From a checkpoint of a small sound classifier.
Model: 5.49M parameters, mfcc input, arch transformer, norm layernorm, activation relu, moe top_k, num experts 8, layers 6, width 256.
Training: 12500 steps, batches of 128, held-out accuracy 100%.
Data: trained on songs of 200 made-up bird species, synthesised, often over outdoor noise, 39062 training examples, 41.0 epochs.
Rows from block 3 of a small sound classifier, named by matrix and row number. Rows with one number within an expert belong to one neuron, the router's apart. Each number is 500 + 40 x the weight over its row's rms, rounded and kept within 0 to 999. All counts start at 0. Numbers have three digits each.
After each expert's rows are labels from the 100 clips, of 14976, where the router gives the expert most weight on average: "strongest on" is what is common among them. Only what is clearly more common there than usual is listed. The data: songs of 200 made-up bird species, synthesised, often over outdoor noise. In brackets: how many of the 100.
# router: router (model.blocks.3.mlp.router.weight, 8x256, trained with AdamW), inputs 0-85
# up: expert up (model.blocks.3.mlp.up, 8x256x256), inputs 0-85
# down: expert down (model.blocks.3.mlp.down, 8x256x256, transposed), outputs 0-85

# expert 7
router.7:552490486496494530481497519486535486501488545467501518491514583524500554472536525474523453611492504511530485522511478526522527521472489595531532494485526510435502484501516477482491389503579511541485517588511504491482482523516460470491518493439475489532575547
up.0:507555544536464535468462482524447490496543476509478540537518508554519472489532505497511475443494520440488446456547461523432467495556417416421422434393410512466473432471438464453534465484533460423442471506430434475536503513518462499484497457520482545451487465
down.0:450479542471494482533549506447520493507547478534528488550538500579554469473521491513462490460566462480507502446469554468461471494616435493548473474429417506514440555476506509542506486485500466509492532463496477468500477531461547531531512461563495488505493512
up.1:538483540472477499529453530469452530482478618530458457481551455516511520485484597506478567519478531470388485453428500472473504488507483481466524460496485522435529474517487481467503507522480486508491477502618461491475633497420501497467542492465485455478438439
down.1:484492535515430558496512482477517553552510529460457541491420482469479543480523481570454499473453533511492442452454517482514473452430517584499625455546506525522451485489525547475448521563435483564528560479543466541545471509555481415458536542501535463490546443
up.2:539530448509486542523499510523613557483507471550585520521438454550562457446568481542551490502545553477489467450495478508505479498504589548512417473487500479527527531521525533489541502499462495503415526523478440516511474500491588461508474513455575466481495492
down.2:453518475379485488514540541542543493545492583528646507528464506452523541503537510562468494575536543514437526493536533530507548449556525472500408469533541498478483521482565464431490522465525503441505505526547423490551459497517528453503509528516464465509521497
up.3:483488476563486532546531441474492472544494457566474567574517567491508510517476496498525481525500496518531551528507540533474502495474468494447449532484488505533512511451485496487567448492472508439492466534445487577521524490411493562474482493498496542540420487
down.3:484509516517524523527458530490457460489561481416485504507534494504489493461518481483525518566462483500387597523503469519460439525570576547491549499432529466490489498519533517464538509526569501552521506467518501494515485512518510469540516513490451488486482458
up.4:527499525487473525463497466524559489479421538444527501489516545465493500512536513472509468522594526454483490422514534528524483530467504604485587447493560508508500525503513490512463463507533507550492487539501541486516402454515471492510482568492519513609456561
down.4:474555479600495541487461500478569496508513533531556495487474479490480507528463489483537483487468512487432416486385526450515472478440446485497412510523543520498476545414494447572493594470423486500534513551480545491501525501480547561511536501517499444498506574
up.5:492503505582546481473465511476445509450566573476518463572523478477514400502481491601491482571480538502461473535420550495495493459498534542470438512565488470542525433513473519449437500516505408468472517450550554494500479494509479466454522517535544418448442492
down.5:522521510536483482491492495419535465572447493467535445497480420517492538556511541511567476521481498502420446542461460475526561511504465558479508436515470510478470467504523550503493493464500521497487465417459474494420518502493443422443498443505515434465548398
up.6:508489569608556507485511478554482467520481462412595570557515564528547495511570512621618461550514478480518538493469472496556480556484520486471572487530459507500475492541480539527519554512471483530414524444496545495484509458449508477505455508422452479482535495
down.6:474454511570520473527480515502431521538445490600489464491471490546540469493537518519469439467465597502514538450523490536522548490532624491503526534521538467449503501514527490432517494502581552480507546472448456478546484530492430539428440516502492473476491569
up.7:560461547505474541535472529528504542530478620462491487447466588430509528530441546498473566515541468439462512540495490569553425540473522525467526475480507505455472484532519440492510506555504518453438478519407500507403474520490556473564551413494502493483492483
down.7:477514538382481498501486510497493533524484461446587526581467479477453483497541509459502544507519503505481506477454473541513555429520482485541320472484451508448467474531516529473449504494511485490544563485471556495503490534537510427507468436485498509409470476
strongest on: reverberation (93); text has "room" (93); text has "reverberant" (93); buzz (56)

# expert 5
router.5:513488494475411537583438472467531525539502453534493546395540430405529596477424525494509531443535515421466566521530531574501510424482480480432551520517506473413486539424497496499523548516556468577510627551475511565477543530480478538493478535534515527528431458
up.0:440506438482525455538532487505510506586531479535461495396451484500451549518475566525516487530498509482511514511544497463470527500504453429556486466542491524411483478523452468535510426458460527522495482535501504569567446540477450481489510531499531505448511490
down.0:339491480554521456489501441485411484487522521514568487505514469528534525484532600479528572518480493480403424457496544516587569594473553610510527465531593437530535513512518584442489489562520541513481571478531493517387471467508492490459529459509448512520532561
up.1:534458500466508476493494572519550501488519449483483523502499423430544494478522452498522541456491457504511435457491570466509486462491524586536445552588506486436490539538481506508521526610542460537569500499517534524478550509482572488448563482489523529530504507
down.1:525554474496533491547551473483462506525536451529556514485509522417484439441478491510505561483404569514425569492537469482461450502538544551503578402513518516468571536468536457521443513503479507543536476459410501507485495483555529475533446542491512501488488469
up.2:543543464463453556478508454513481554552498537519559515514503491459490511589547490530580402595517459504445500499522521451500517498464422437507456611551534479544480516408492534474515531535474425495515526484600539555505552499521479485477461482476502537504493553
down.2:383421500595475496483521471583567531479453568479476480478541507452492481470517498505531482512527432490550482483460475555521462595509392508503589476547483507523521538596483558459493502424415556535510455537485539483483482537540518429507487545484461517467445541
up.3:531487471555459454588505442527460503575464405527544494542513562488483468493537504491484465533469473501572516525465549486490524552540480628502506484463487459533481534509409516532520510483423492477488502727523518543478567501512483501500495447529536477446549481
down.3:444487530446457471477508441498514492531501628520364522521435536509518441441472483534500511478585477505451352422523582450515522438432552608514445515543505528473459533503531464511519523503572496469442538438435518508453499480429530504366471490513510444476505466
up.4:517513483454459591448454453575467483488489490511464514576489537535475438490550494476585466498485473466456641469511473463545454501482472570470482488498491471562501541519476481548480500473439473532473535515495525498527541521470516492454506518412496445456509467
down.4:574485510443428451560484521377434514586573499468551526480430444494432504522459504496470458483468373490471465487471486479504490517492570477513609710459488493492547495479484527566489478533530526479544417464536576490540485511541465510481503522527526475490513587
up.5:560488522459473468553417482479487569484555517512431465455506500540472604492447448535453556549501475511465460513493571443545509533455540407550475476546469477452437504461484439511514513411567450493555517479500408481486531568588474435530424517506557520500477569
down.5:464496514502528485490512527477481495515520535482450526529602543480424554543527480470528455508448485528554510472507480546478445532517483419503434461504486463480543553455553555489504446449487504475516468536441523501550490556487511558450498518512519487507529523
up.6:557512515476546542455477551498471469513471525453516477544498549530503491476508465520455537471435463471577406476468513487444505546494504510495500550559514468517511466552493495548477498469522570525493475519481515513389514533531542464380621511396522493473487491
down.6:581499449544479510498508492498505507481549422503417494476438572561516541469465526462429477519565570522407470475553507554539506474492588539492392459501542531513494572469472500490529487465516540515492485496434479478553499476526548565531503531514481472553497482
up.7:509488512496500518526424550478514488472412596483471561471538450453480498486494580528502523526406493491470467513493487523514453500452507463520533557501514509519502443521449496499490467553523556530473489515509517411418536464564455493444479574476517425513526476
down.7:590490519431544560480507514458595509598515490506571477539471443510566554471518534467460442502525509471590492513449494506444582507453546510594581390479438513553474527510458525510477466519505484487480539546469387484538501517478544484576523510517509499495528469
strongest on: high song (50); first syllable: steady whistle (36)

# expert 6
router.6:467512484543491501538497476456445505495473533530563465521513514492571522536535490558549545473538567468513528506489524530481490439467519443420483520489400475441455412505418465434391554506452509445477486504468517526448450439530460527495494502463514471496464452
up.0:488491494506398545481531484517425505505474510454541433502497483444529494475526517470522487518468483485467543498469483498516498467582506576512577532512466489435529549537535511494463484453497534491549529571529541424491513478509518524536636453484534470446476531
down.0:444456460532436510491443477426453487462584502496519501560444435514454513489574507443454504449472509497340508511508489507506491518486506415540455475564563492503472509506450487506500594531508502414513480558494462537453455501407543543539491536463441452468480499
up.1:462480500468507450512487525503525514510482552505473473456460500585535526499459422452543494471515462520463577485534520496530473561517499513482546453480461554479541469513464528469487505453549581507506506485501482497491498552522479530436483460449504542390481452
down.1:571497524427449464524479488423517532520501395522535486502517487420427515501476428430439539523549526498473447578502444541582535490503503517564476480502581466480444553538521441481510489470509447515532513615489517524522497565459516484565535524474488541489532507
up.2:571566466498562505576550468532448415565471496500498527534516508469525469531582507547586515501457463498492548532534589421531503606544543430477426443514479449441545450529495497471528526450542506507443540483493522507521471530493518560470505455513562545328522491
down.2:482483496516534526483440498485543539397444568511496476521598447469478482535562524524463461507617504509440458497524518421505507461480464549544474483452516478494499598473552606474500577534557519471523463452482621504506463508563464483564553557522571517472522496
up.3:529533592553527494545566516514431489513483586563510515530540519534530477570524435511518511549469504511489511505520472483469485500499446426534440574511503507479517534512542508481471590453463513500529462486507500539577521498470472468524528479484461494434471598
down.3:482480527466505445495594515424482473471418431479540472494504489507528464460458460432494532481561456508495526526500455509577509582492479523449611489522539481535512477533519591492452518518479504453504490477528503476473509490449543502512518517525526524442514474
up.4:527524483485512535506476478457488485528486441495503469538536542498513501445527473496453504469530497467586469577473523485553466487551556505474593521556384522538499505508475531399514464519495438475511517524525557513488471499480432470488459460515573544467417503
down.4:467518454521465544563489520476462511477481442475557472499438463539590553552516599538458521586539553524443532513507409483466483501558456531526393445558461571535434518473482530534493549460534492528508469485523393471513469525474502426560483456511515463449534537
up.5:507477476537499459432539506515500577481589455493470585524513452494465395483500512518586448531444553545506462446498511528472515499482524546529547489508504508449530498498500533531487562547484487485498535534508528456549461519442494517469449526504471523576501455
down.5:521486508465538467539571516504440507548491532465520500492480535592411540486528482425506478508501598539485546485525464456530456475511490495489515441524531490463464455479502460542496417491576531434495478474514516507459462485460458434551485425501459506467540534
up.6:543501540529438510511569549477479576576468462525518443518498463491527512491508465495572478517474486531419499519509494493531534501497549521503477538523557561421535507461558542423538555519462497505518478443468492525451508526492495499561529516497524527506514517
down.6:523518557517474480474489452474451471451543523449480473486491460536477551499558569487484544570405553528590529544443463421468467492513490434504471490442485536496504390522454523593481506538529507539497538499514485465418498538529492530552540463496472533523500533
up.7:493513507447460435500546502499594528445513498523514486629511498482421497472485591496536576496479541523519479527520507478487439468559484453463511535410455494460513467450528472491512577510482568533485524478555496475547500513451531547508431496539510459515554529
down.7:505462517440427570541551424468527443516457389547548473498499484479454494515548572475444511458435536517556405519442511458464469465443428544534568447450493451531507466504490551509463389495549491458487476462520453480461479535501528441546512475462491512490412533
strongest on: high song (85); reverberation (79); text has "room" (79); text has "reverberant" (79)

# expert 0
router.0:501494496513465429485460429556499490497507437440558454549539470486483448487519541526535485482528485562536546590510601535503489496442452467475568539520536462464541545483457437469435445478529412461447501470532534511517493521492444484501510532527440482536544467
up.0:462517493458459568497500494474472513496544557453518429568546498511479495484467516527501480471443515552497496487487529551499491499494550555482538553530456499515495579517480508468477489486494518429505554539441467469458439468451474459576495522521506465508535489
down.0:440492506553429512540540487478505474393418400495455501499508521513513535495506524512537554466444472464474546600502497483552448491526499594500531546528462510409532480505481523486548558440461496558522492473554458499555499480562500487492513481471504549481494393
up.1:492482476496491524507502462489474468471472471519594560497519464521507447446505485497484480577517487600561489492508539549470527511486514525501452517463449439501469517495480493553514541442494500405517490473497524536506505481460500451502524449538473502537496508
down.1:503519489480502511526502445506522533477472496515467471480511432486589526599492500522443522506440537506457542403510484545464416516496548604551552510471492490457444573460480446524464521529541421519513488466494504499510501499433528457557526526512493548481449526
up.2:504475502460445490469434535573462543487518457561463547508482552482525489492557562477486545482440462521582495496494484574498460475493513423463472488416463578524537540481531547530515495472522502466473511466554477450529482439501468496523595492527520510490475429
down.2:558498495516378443460544473462467446455485437514592533426520466510461576470508418488360473461502484529382552507451432526473513572510533529486589515473553476469429566468416496521565498524519489506503502498520534529479523483470490546530506567522480488530483536
up.3:499503528510477508482490536588485476542546592549536423476444464443548440472558461518493514536503526474488613526524502529489561480484545509525603537525550517481494474446497515477499516460501496437545453544457498478465465521481563502519558500511516495514581488
down.3:488491528548553491505511475514441481473538503494460506503517503487393435462446457458495497464510473526421477544511466548550484511527508546498465480517463430539503506495518407543484510548531534513486445500504550492536479496540476494421532549470501507493478554
up.4:519593537457525487457576475444511484516418471504490524508492544514467478540493579472556455491521512475536514514508515444539485440471511589504524497488490499582472479516579568574471517463432484495537482520454523550476484547464494478524536487448425487547442526
down.4:554467471469490499465508510537531508515530497498477492499455464515398454503505491553608493514618476495506477543528522538482474503439548492556494525469494472476519417487518577465449532493486415470502509495497464485418521491592473575551479526519508534498478538
up.5:534505506451465436511505456465525520544516527483556487524499499476509404473557575552484542492490532510439441490440453492466445423491486422465602494525543503535471482476467440517538498499525439469497471507513502463510468479453487483490571537523467481524447510
down.5:459516545461526517486456518376573488475525500500475524495542551462586491528533524517458502482482466508502458464510552417485412456500492583434549555485486518489532494491460513516432596461457604456494545464497590482535493509523457501405509499492412565504505485
up.6:473497469473491516517479540474528466465507493441479458513494424501494473524516555542538573514514545461475553506485483515466549502518471551434496566489447485512488451469414478491468495591507551522513481541364484465514407610486551538439453438482463460506439521
down.6:557482538534548557536511480482553484493462499547593533504531538525486514492473532422526580470524466511530437524479504444541545557574477448482515447435466443442449500430535480502503565466521537542476587506440487514421495514537542493466489553522521509461516471
up.7:524474472530462527562511518533499544514461464457455451416466528498474472531544605452506575484476480511538522485481498487460544506432484436500550413539516563504542498562515499466567450505485473479518506503553538454432509418478523463487458455452518457557534487
down.7:543441500584481512486515495538451512453381482596497482527471552452489563446467450595474476551449456472502567495519481439509500492579487433460528483483449493450491502493430567510522584489559469523505490495496457536461493490514484424455520445534568526523494581
strongest on: low song (100); reverberation (97); text has "room" (97); text has "reverberant" (97)

# expert 3
router.3:493539528503593561497531531489440506477522454526451574498512490506502476524470418429501490545462415587473553441474497429447514560512387477505465553478529529519495479440524504533556592528498546485526468444483494462562478467468524500505461493545444472439475568
up.0:496525531501490446487441483505468467508476506526450575486419515461503507495546576606444579509469621469509510487464551452514502470568473486510517461523453454440479522468501440524478455525566508467518519540493568455432481533438491481499544545568564492520494532
down.0:538494502432518480518531476476550515523513521507580513537481537509487586505484516498522463485592436512446521498469530523527458464597511526463516448526584524523450476465517441542511514462499467527530515541486404440525534514499505469538476519536472629519524487
up.1:531477542536530488536430549474416490456474546515509483449495511572460461485532443464460460496445494454500440500536502511548525472509492539499518567496485458488468433657517498461514541505536511556485496491480542601408482482517464501538402505519456476417480438
down.1:511507548484523513490523510510484454537490518435502542503527475431528444530410605557406491463525482527429584463557466480493518498492566527534484409498582518490482558415537575509461538558533496475474450585461511477513529534488486476473508483461605526489501478
up.2:479488549535566525538497485478533507493412501508510463495495507512503507507509471465530589551515512545544483467463477426511505452447480469504497515481501476540576483542498499486467492484531554434504450523470481488523420469519546499456551486522466484554504500
down.2:564508553523483535489520491499494514531471501484453530517560545422521497490506472519479480392468533533515518483510498473486536478446497563515566457513552534569559579506482407489529539481519464497546501464534505536526505549521538501530495509513452425488447456
up.3:478575547510494498462485508449492496531474524548525554539485460479588445469522528523548456616533562567541523540552478515492482460431436557496560488511496506538479506499511478459565526504596519484526500496512525456490482482501491466436557452480466496554495527
down.3:467472487509522445522537548505473497589502513516351485496490541537534600476495518485416419450442503479478440512528530517509395499438501438534408456476542554491495542430522467552537489616526535496541523436388484503552510522541479515484525514478509465570467530
up.4:511520479516489509538515478484444527479510544508483519506517588445489520477496469451536497525495466500508497543531434461520495497502489513515468473476487480438477436549475522504530555494487438569492493514515488483458495465481541550502520509500561603479612525
down.4:461481507542479513498516473427506483477577450556546490517453521457432428433504462510524533486478544505559536471551495533503496550504502509471471515482414482484478461430515525530464496480442477534501526454480507458657531517472493463490491516524475457497480525
up.5:521550410496575525500498510518548493494448518560449542494433500481527542597530527507512425573547480454458526493598538483487462488522553576521446451554462547490481523531476494457489501544536461478441511499501452584448455519478532516492438430490575545486487485
down.5:555497531445510506569443514434470468456479463542448504553548473556518478550500457530541532516499469469541460452464483512514452481454432552514403579547468483574488493461437514467486511483461474474447565531484441526486441539471522484460514462471459517517483453
up.6:479524488549506569501488421542453480513560415483506442453468511461558479473463615513447512502418537516514437488482651442476516482558464511468464448527502453554453501547508431465512459505515526532465509446533438515545503474523569523553477510559514515502499591
down.6:464501525407462545513508517460549545568556547512542477502546466542472507498504441460441465554444555534524501446467499476483471601572438491477588587531487458558552520487494598535477487470477469473455471498463480484507525518494512524590517530493544499460453452
up.7:502457506525432494484450469489456531583486599417497476495460551518549496505489479439518510567512508514441534650564539457559545543468487488523512572513438477522514490476540456541547499486504457486517486475480552555509522576484419478445505515436591449456508512
down.7:478529525404526518467545495606489469431501394461532481551454523443585508431498502506443504433454552509473476435476535443490548540425521487503533482490506551502501401480519559557496515475567437488512419481493473486544449522511513576560537533474537490457487476
strongest on: rain (51); high song (49)

# expert 4
router.4:517504538472441489513574539482501499481512467561457425445450526530445411493527583560487507497534542474486575494542553483552485488552515480517552444525499503638494501531547515533520528494446437414483426470479503505484474429448512508529579529537502519458459397
up.0:473505526513481517503502587506530475509497523440512541538477580488474494477475471528444493463398518571487466511403508527470591469493543476558466467480536495489484465453535440480559505518429436458495488511491520484505478482482493518566493582493456472516533426
down.0:495542487467459497492440500525486536519437441417591502528484528521429497598552463406432485573523415495492507571431473581469476461523432528506628547532556490500529533459440459445506544553431466504487521474482479529498473511501562525453489501470435478455434566
up.1:494571529479503542485536484527504474562440524500592466422476503470425562508527464551529540490527525493513507504513531503517556425586567523527512495555483516482515513494453390511466452444482463544537443468467528482484551517515480526437511516537462508476528555
down.1:443481489536496537482525454459410509573447457508547502507490499437535483542506485491493431525441514504467464473522461532465522458494427578453552470568566570515537494495455447522512583500564563485512447492505535522505497524497502483449517452522551477541532446
up.2:427457526433482530514468545489495470429433470502438474366504440450523489501512532475503477558497498555513466508496452606470489560492495511512500517463484522488491459564461493532474561477532480519413470566574504535433513513527485524520474452522463504520562425
down.2:509511487537585483474505582467524457550453501498563468490482488526491463457517464500480560459537500549538553521436602490546549445517469555477571518504458447554480550493470445495493552516490528528473391481454535523468490525581478551518565529517526500514539499
up.3:519483460478532435484461478522531525509534507445507546451471434523500480475511529524472458505541503493520468415501507429533458496469490441533651512500494540546576457466420436452541438521517445485496527482475505472477492453459467584526528530496487533499470515
down.3:556529511486489546567504538568469499531492528525488513518410508523562452540462458496534455518533520444522479490534534540470545524523535483519421489500573501500434521434567489534506483519504517537509540499481529463525497501483483523473489478492487491500496547
up.4:448535484552489455489492524445482523457466428573536579461495485527491565528503549564441492550446561459506551545560376529477510472565472493521470468487509523554529428516520432502509532468491482570513470550510505540564488509540531501483507579539574504502522511
down.4:448453536529494438488531512535482503507433503543515470506495494459554531418450410497565517496497517453486539550502500474502564493479540517475494489488567517459546453506488509528403488492480550504533511535578379508497490531533547535440515499487521515495548503
up.5:475449514398474474484473505461504497462499483545493496553520469478467505520520482440510468484565526529430436445495476538454492501467445586528441502522569480477469497486495569545525517508455489492464450468479523511572497565494599461561566500585575547391536576
down.5:442488520568517549467526459471410506442467536493506490443515503591443534589508581540441484465563459473578422504516549480510479486503488447488541483488520476464473479527574557479464481527512424452461523554456505497474529493439523407502510462549476540496529479
up.6:545454502569531520447520495470472455495516523475542562491553534544460497533457371381450522458447527469569455545509451459506466525507513547471584429544521441455497482481479505487537514403459470488437435516414499520519462526456473499548531489471473517476545414
down.6:497545480524564517487393535442510510437487512468451522520508533508473483447486452486560478466540361472565567540449483466475448437506564485511514506501548491479572519521446498459467519463382470468589499420489541464564492508440591464547515547470522552492488510
up.7:471536545506506434502451509542538504535518534523506456538513470476466511432541499487476494487434484515509509518489464570483549468469432520538528690487500439495517481435504481482451535501534470468563497475534488465513553542505507558486500616451538516563565418
down.7:449523460397528494569529460521460460421466410428545537442601501502434486529502451483451461493526485467553525491557506509472509532467541573492448554495487548468498536529486539493545531542371507508494490460425544513593517512464556581505525453520490431511491514
strongest on: reverberation (69); text has "room" (69); text has "reverberant" (69); first syllable: steady whistle (46)

# expert 1
router.1:480494460501489554509483534498525549509495551484457480563492465529543501519482528498464494469517509559521418490517468484505491495477575493515443481531482525562479537531517547523516501415474511541541515430548475471473559511566499513495502503465559542565474504
up.0:477494503486434547530544501529545521454522535546483463531459427439435503507499534483483567529516524457436387505441519483529491523531409475441488486478475480454509502544432477446450588506505539498486505556466515539506554479518480525571509530560572486508444512
down.0:527494530527521515534471471528534516447421515451427437524538483456453564501533493564576567460532429523527483533526452478483528458499424444508518417553466510515521550486526518527496444522501417479490499505481501518522521503518478468533448500499539490529531542
up.1:537561543493538473480565521484523502498485415490552544564481539520514522487561502435430521532494483542367476455530553481524565552525519525488458536496493476454554466489476496479502508486420503537556471528482520491603524498435499519513484513423495399436496510
down.1:538511462432553479493482510530534545497538476521436457541491506525526570427537482468503471551408574528528492520558469494500575491441564475468558482483451595581475506469516436522493508482497502464477518444475492490475487489431468453493521477453521528461521566
up.2:470486469522505591502493518511457526443503542458501512503504466483546542493452518577490522540483551476522505409548503444441469510462501494535596475511496479427526512536479521489509437425571618444492486515451454507516460496454473499515520548543502512448497478
down.2:496494457574550467466538466465421534491508486468566490480550461480421424482447459429538590490490492516418473531444567579531456553480420452490514551521503520535503544511438449510526457527520493524466520450508543515505465457569450465463500474495483533487421490
up.3:547462519491512535446459506516449496527509452515504484520510497542432455515578444536482587485505438489513409564473467394538483515513560471471479476508527482557513506471519473464439454491479524517448509523470505450421490559489418501515497490501555533502510493
down.3:537496552471530464509470512540490466484456527499492548478434490516464558454444444477531520571530562488474558460518535503502505525544468557516523566514523508527504547550522500436497531522521513490501518438444443477548534510429496549575517492476495450547483505
up.4:525513542549523498438493539501474567513525508538441524516460495467495566507508418496503532518500555440587518487486489501526529496458442522488561536552558518414522454494529559484500499505591511532461556571445548521553522556517494521471467515467594508515528487
down.4:486516497457515525529483487502504525484453524575578481514458525501548466551505503483466510496500481521552528582526556501485501533510510489500642539542499512486530460476542477505458588495457559554558469539529421486572491519494459507416515441482504545540500451
up.5:474486457437556572474526504451482537455529503443555553450467530499494450492510562478492546520525534477508572520523435481545546426515505505487450483537523515485480488489443464540487457590493478485526469558491477507460446491526479565533451511496437521546499471
down.5:507417472542498479456496477465493504535442457499480473479536494473486491491461564533514462512485514499577571507540490503508450636524542529508505494492553437503519535407519432483513423516532513420430456454489532528499531514503530534555494486481459509468507505
up.6:550539486508507505523527539533545487506464405555538503527520536524532498531524498466513564475571460530453419548532419584497538515485503469455544466502408486508502509527514541544472555420474529505507561475519462486504517525445437482556523529455490533559593509
down.6:489514524441459438524508417586448484520472516512455505498551484451464584510522482578521385487532539490568499551492462468480607494499456494508456349516540517465493548464478552497486488492515427568465452497523490507509457485592475503453472518532468538513455507
up.7:522460504468526480479440520499505429507536490498498506494517509488525470472462457417510448553458473455503457487475482479542389487517474519507441526531463549452502522534588441449595461458443464507530474497519480497500496443500539546467553475465610468499500507
down.7:492509519505440493516549516461501440517473462515412570534495511446406412496479487497473449511499468495502532538502490509503511537538505505465480491505452508581438462442414490498514442466504530504460489499481449484454496442507542480590475482507505552464525444
strongest on: high song (75); crickets (34); mains hum (25)

# expert 2
router.2:472487527504548435434464535523505496536527495500531507480493466558521443503493571507549526493484462346432386482488405563504533505518519537551567531523536537488539582534536502484438500615584448498502513503490470526457515530491490534526493523515533521510500444
up.0:525479512513476516477487466470545484527500520455509526569441466430518527458511465538493491488440525543481446488520485465546491507439528594483476494500515573501516433435502552464497418508566485481491531453495461516541523524494449515450530544495459518534473487
down.0:529524547491512453568498500543527488566416549522461525565447527551498512557470567557498465501479415499516573452459450427456537544451504569471459468518444468517510464416513410527542488507502528497472527562481562525409508507513455559456480489493514474539461600
up.1:461558439487491463437530504451570487474487519497471537523498501476516431477517497444447409386459468556509477462491479470535534566454469489534471591469508552454514617489471512492454516538494416502486486512482542531472517476574514473499489467524550520458517505
down.1:469467488500536517505423497453392507494462485456540509523444485578467528495479463543504510425484407504592592492465465550551429515529474588500516613483520481486456442490534558470542489543447499454477605475479520509518507522531501502498473524497517473520505510
up.2:533468468551556486473519476521543472505553473464503480475474521526503551490454561441448522555524510471539507551570541585491516467592496484493501471510495439516510516618510434504445537488500473482582551518535455512518538457490417455578514515508509454478571594
down.2:439554522455521544445514520491420514459515412480534468523436493473517453481496509493442468547493543550481527516503458508524496522484600400490610439427604513493511507488518482408475525436438444530490563511506484454499447498514514516460497502546454528535541566
up.3:475520522480535568486412450501479520433500506564424568489598525608526457499471483458459515532536545471492474434520558405532473633514519466544540448488490507469497499478468518540500456497427480460444465491561479490518441498493482533508508557475489552574446543
down.3:433493506505506513440572506472653513549463502571587498480443500552578545570490442511465517524477481530466494529420479486535476462505540541526444492466484540463536482533440567499507575499428511541553517534458526480418486581543536508520439528526505486548530554
up.4:529556461501514470546428503496461478524511529511505512473469537494504417414467463476445424543529525579556527546477531534529479496474479478458515542478465582475534556467485534537490559513497456485482469496486530483483494497531533470506460445484540492468517514
down.4:533481514591545516457562444451522491425524545489528527472614511499482429506465529496512566441490404480547499531536453549483508465533522429447536555467498503527526439524520397477559588538496473506467509553491433491573508508458513469517488516530467481551537552
up.5:497479496527503486568527481500570506460465524513573539475485467549492406529510468480506514466449505490468447498479524463526468528528433465490491489480497525406555518541499489493499458528478502500478467435519436516550552439493552489460487572517515472470485496
down.5:494537502489564465426485525496442502469512501473489513537541482462508475526481513496420554504441461468584482550479464494598532507540407451471515533490519480462502439552452466513497503471426521493480563473461538515547445454569499450544452515509558488529563524
up.6:512468552434583506476479489548577497525456456494494537479531450534498531522486426483417471514613468465508556479472536499476504516402565426409497495459415490528530484510476501513485470471442492525527511538569578549545506480454514534532582500603480517490540461
down.6:498494496493515537484511503456545562425541474516504524531558507525569444532594467487485499384543521473390443558437486513490540474529459578513549579499480531444526508545504506547462584524553454451507504502460538520500532493461501519541513486504492540507451535
up.7:451505466483541476351473536553498518464451548541455524467486506466427467481414432544474545536521428549487519494511524510455495530483504445493547567478439573483489544530519468598560427524528531503488495454495495527500475556413538511471439495539490557511495508
down.7:550430518523477477480503502508545518493557414455504464508500465569505492555509470453509471440444502517496553534447505583535524532565442521551564474452467497447535544511456445495462480518438479451509433474514423478490477509505512541525484538505558477450487483
strongest on: low song (71); harsh note (54); first syllable: harsh note (47)